config.toml
dataset = "pictures of board games with random positions, seen at a slant"
train_examples = 48750
image_size = 64
encoder_arch = "vit"
encoder_parallel_block = false
encoder_moe = "top_k"
encoder_expert_mlp_ratio = 0.25
fusion = "cross_attention"
fusion_encoder_width = 256
fusion_encoder_bias = "all"
fusion_encoder_expert_mlp_ratio = 0.5
fusion_encoder_shared_expert = false
grad_clip = 1.0
Rows from block 2 of the fusion encoder, named by matrix and row number. Each number is 128 + 24 x the weight over the matrix's rms, rounded and kept within 0 to 255. All counts start at 0.
# proj: cross-attention output (fusion_encoder.blocks.2.cross_attn.proj.weight, 256x240), inputs 144-191
proj.143 [183 186 142  77  75  94 151 146 192 150  85 110 112 160 101 123 189  98 118  91 164 165 106 122 128 153 130 165 152  70 187 128 155 146 107 109 103 116 184  84 166  98  92 128 128 101 105 201]
proj.144 [ 90 128 114 128 159 133 132 118 128 101 145 154 128 128 154 129 105 128 149 153 128 128 131 129 149 132 115 113 127 164 128 119 128 128 128 143 131 111 128 128 126 128 136 128 121 140 128 128]
proj.145 [179 159 128 128  96 100 128 141 128 128 128 113 128 154 122 141 128 128 131 128 163 131 111 133 128 128 138 151 128 107 154 100 128 128 115 128 113 139 128 105 128 128 112 123 128 111 128 128]
proj.146 [117 100 128 120 146 128 113 110 101 124 137 140 128 121 135 116 104 150 140 142 121 106 128 128 144 139 128 115 116 151 106 140 113 138 128 125 128 148 128 155 128 128 128 128 128 128 128 120]
proj.147 [147 128 103 128 128 128 149 154 176 116 101 128 128 149 130 144 165 109 153 128 128 173  94 125 128 166 105 170 162  83 155 103 165 140  87 100  76 128 150  81 165 108  88 128 128  89 128 164]
proj.148 [168 178 128 111 128  95 128 155 128 128 128 128 122 128 128 140 172 115 128  94 128 169 100 130 117 153 120 165 152  84 128 128 160 128  98 128 128 128 128  91 169 128 128 128 118 115 106 181]
proj.149 [156 128 128 103 104 128 128 129 169 121 123 132 128 128 133 128 168 122 128 130 155 149 128 129 128 128 115 128 128 128 128 128 140 140 128 128 128 128 158  99 160 103 122 134 119 128 128 167]
proj.150 [142 139 128 115 115 122 146 116 145 136  83 128 106 147 121 132 154 126 107 119 140 128 130 117 125 147 128 128 128 119 147  98 128 129 120 119 128 121 141 128 133 106 124 131 144 123 112 150]
proj.151 [128 131 143 114 131 138 127 146 123 128 109 128 135 116 128 151 123 128 104 135 128 128 128 130 128 162 123 128 122 128 139 102 128 140 133 128 114 100 126 145 128 128 104 142 112 128  98 128]
proj.152 [157 128 128 109 132 128 142 145 137 148 128 128 128 128 131 141 139 147  93 123 121 128 128 146  98 114 128 124 148 128 153 128 128 115 128 128 128 128 128 128 128 108 135 128 128 126 135 139]
proj.153 [128 145 142 128 122 128 128 145 128 118 143 147 153 106 128 141 143 102 128 128 146 149 113 127 148 141 109 148 107 107 128 148 147 128 103 115 102 138 117 122 135 128 111 147 128 128 113 128]
proj.154 [150 128 128 128 106 113 128 140 136 135 128 110  91 128 128 128 125 128 143 128 152 128  99 128 130 128 128 128 138 128 143 128 128 128 128 128 128 143 144 128 128 113 128 128 139 128 102 128]
proj.155 [172 128 127 128  82  79 128 128 175 128 100 107 128 174 128 128 189 102 128  96 179 173 101 128 128 161 128 168 183  85 163  98 128 128  97 104 104 128 179 128 176  94  99 134 128 101  97 198]
proj.156 [128 124 128 128 128 141 128 128 128 128 128 128 128 129 145 109 128 150 128 128 128 128 132 123 132 128 121 127 138 128 128 164 125 132 136 128 128 128 144 128 128 113 128  98 101 144 128 140]
proj.157 [146 160 128 128 105 112 136 128 166 128 128 128 128 137 128 128 165 119 128 128 149 148 118 128 128 131 120 144 142 106 140 125 139 128 128 128 128 114 147 100 148 128 116 125 117 121 122 152]
proj.158 [144 165 114 128  84 100 136 139 170 135 107 106 128 153 128 151 161  98 105  96 128 174  99  99 109 140 165 154 151  92 159 124 162 128  88  85  86 128 159  90 153 106  85 147 139  76 128 128]
proj.159 [ 89 100 128 143 154 140 134 106  90 128 175 161 128  97 128 129  95 134 128 150 102 100 134 140 156 104 118 107  96 155  77 132 111 128 153 146 151 140  93 151 105 154 160 128 131 153 155  86]
proj.160 [ 85  98 119 152 128 128 107 112 128 128 130 147 128 128 132 120 128 128 131 128 128  97 153 122 161 121 120 128 109 166 128 119 128 128 143 128 156 105 109 155  97 155 152 135 128 128 128  75]
proj.161 [153 147 128 128 117 115 128 144 156 128 109 109 107 128 128 128 169 123 102 108 128 158 128 118  90 126 128 128 144  99 157 128 144 133 122 124 123 128 128 113 146 101 119 130 128 110 128 147]
proj.162 [ 60  65 151 128 169 168  68 128  67 102 188 128 187  69 139 128  79 156 133 128  70  84 153 128 159 128 142 128  61 128 128 128  96 128 128 128 128 128  90 177  74 128 165 147 121 128 142  47]
proj.163 [110 128 128 128 128 120 125 118 141 128 128 128 149 128 128 120 130 128 140 128 119 128 128 121 128 128 136 128 133 128 115 128 128 128 122 128 140 128 129 128 128 128 128 128 141 128 128 128]
proj.164 [128 128 112 132 128 143 123 136 107 131 128 128 150 128 128  95 124 133 126 146 128 128 128 143 126  95 128 103 128 128 128 128 108 128 128 128 153  98 128 141 118 116 156 128  90 128 128 128]
proj.165 [128 128 116 128 128  76 128 162 190 128  77 102 105 128 128 152 179 128 128  84 128 193  82 128  97 172 136 187 128  68 183 111 188 128  69  80  57 151 163 128 182  98  77 128 135  69  75 128]
proj.166 [128 130 128 147 128 128 128 132  97 128 128 128 128 128 128 128 102 143 128 128 128 128 110 143 131 112 139 155 128 126 133 130 125 102 128 128 119 112 103 128 128 144 141 128 128 128 128 116]
proj.167 [142 133 128 128 125 120 128 112 125 131  98 120 128 137 128 128 133 131 124 128 120 128 143 133 121 128 145 115 128 126 128 128 141 128 128 139 160 128 148 118 130 128 128 128 131 121 166 135]
proj.168 [128 104 128 128 128 128 101 103 128  89 172 128 193  99 163 125 101 158 128 164  89 126 128 128 168 114 119 128 128 158  89 147 128 118 128 138 128 133 128 133 125 178 128 128 113 153 153 128]
proj.169 [ 91 128  96 128 128 140 102 110 130 128 141 156 128  93 128 127 120 128 155 128 140 104 128 128 165 144 132 128 128 147 104 107 128 148 137 128 133 154 128 128 128 120 128 119 128 128  98 140]
proj.170 [128 128 107 128 136 121 142 128 104 141 112 128 113 128 132 167 125 141 128 118 128 128 116 158 100 128 104 128 155 128 132  88 128 144 128 128 128 128 128 129 147 126 128 128 110 128 123 139]
proj.171 [118 118 128 128 140 136 128 128 115 113 152 128 136 110 133 143 110 132 128 129 123 130 128 128 151 128 123 128 115 131 102 133 123 130 132 128  94 128 115 128 128 128 128 115 101 141 135 116]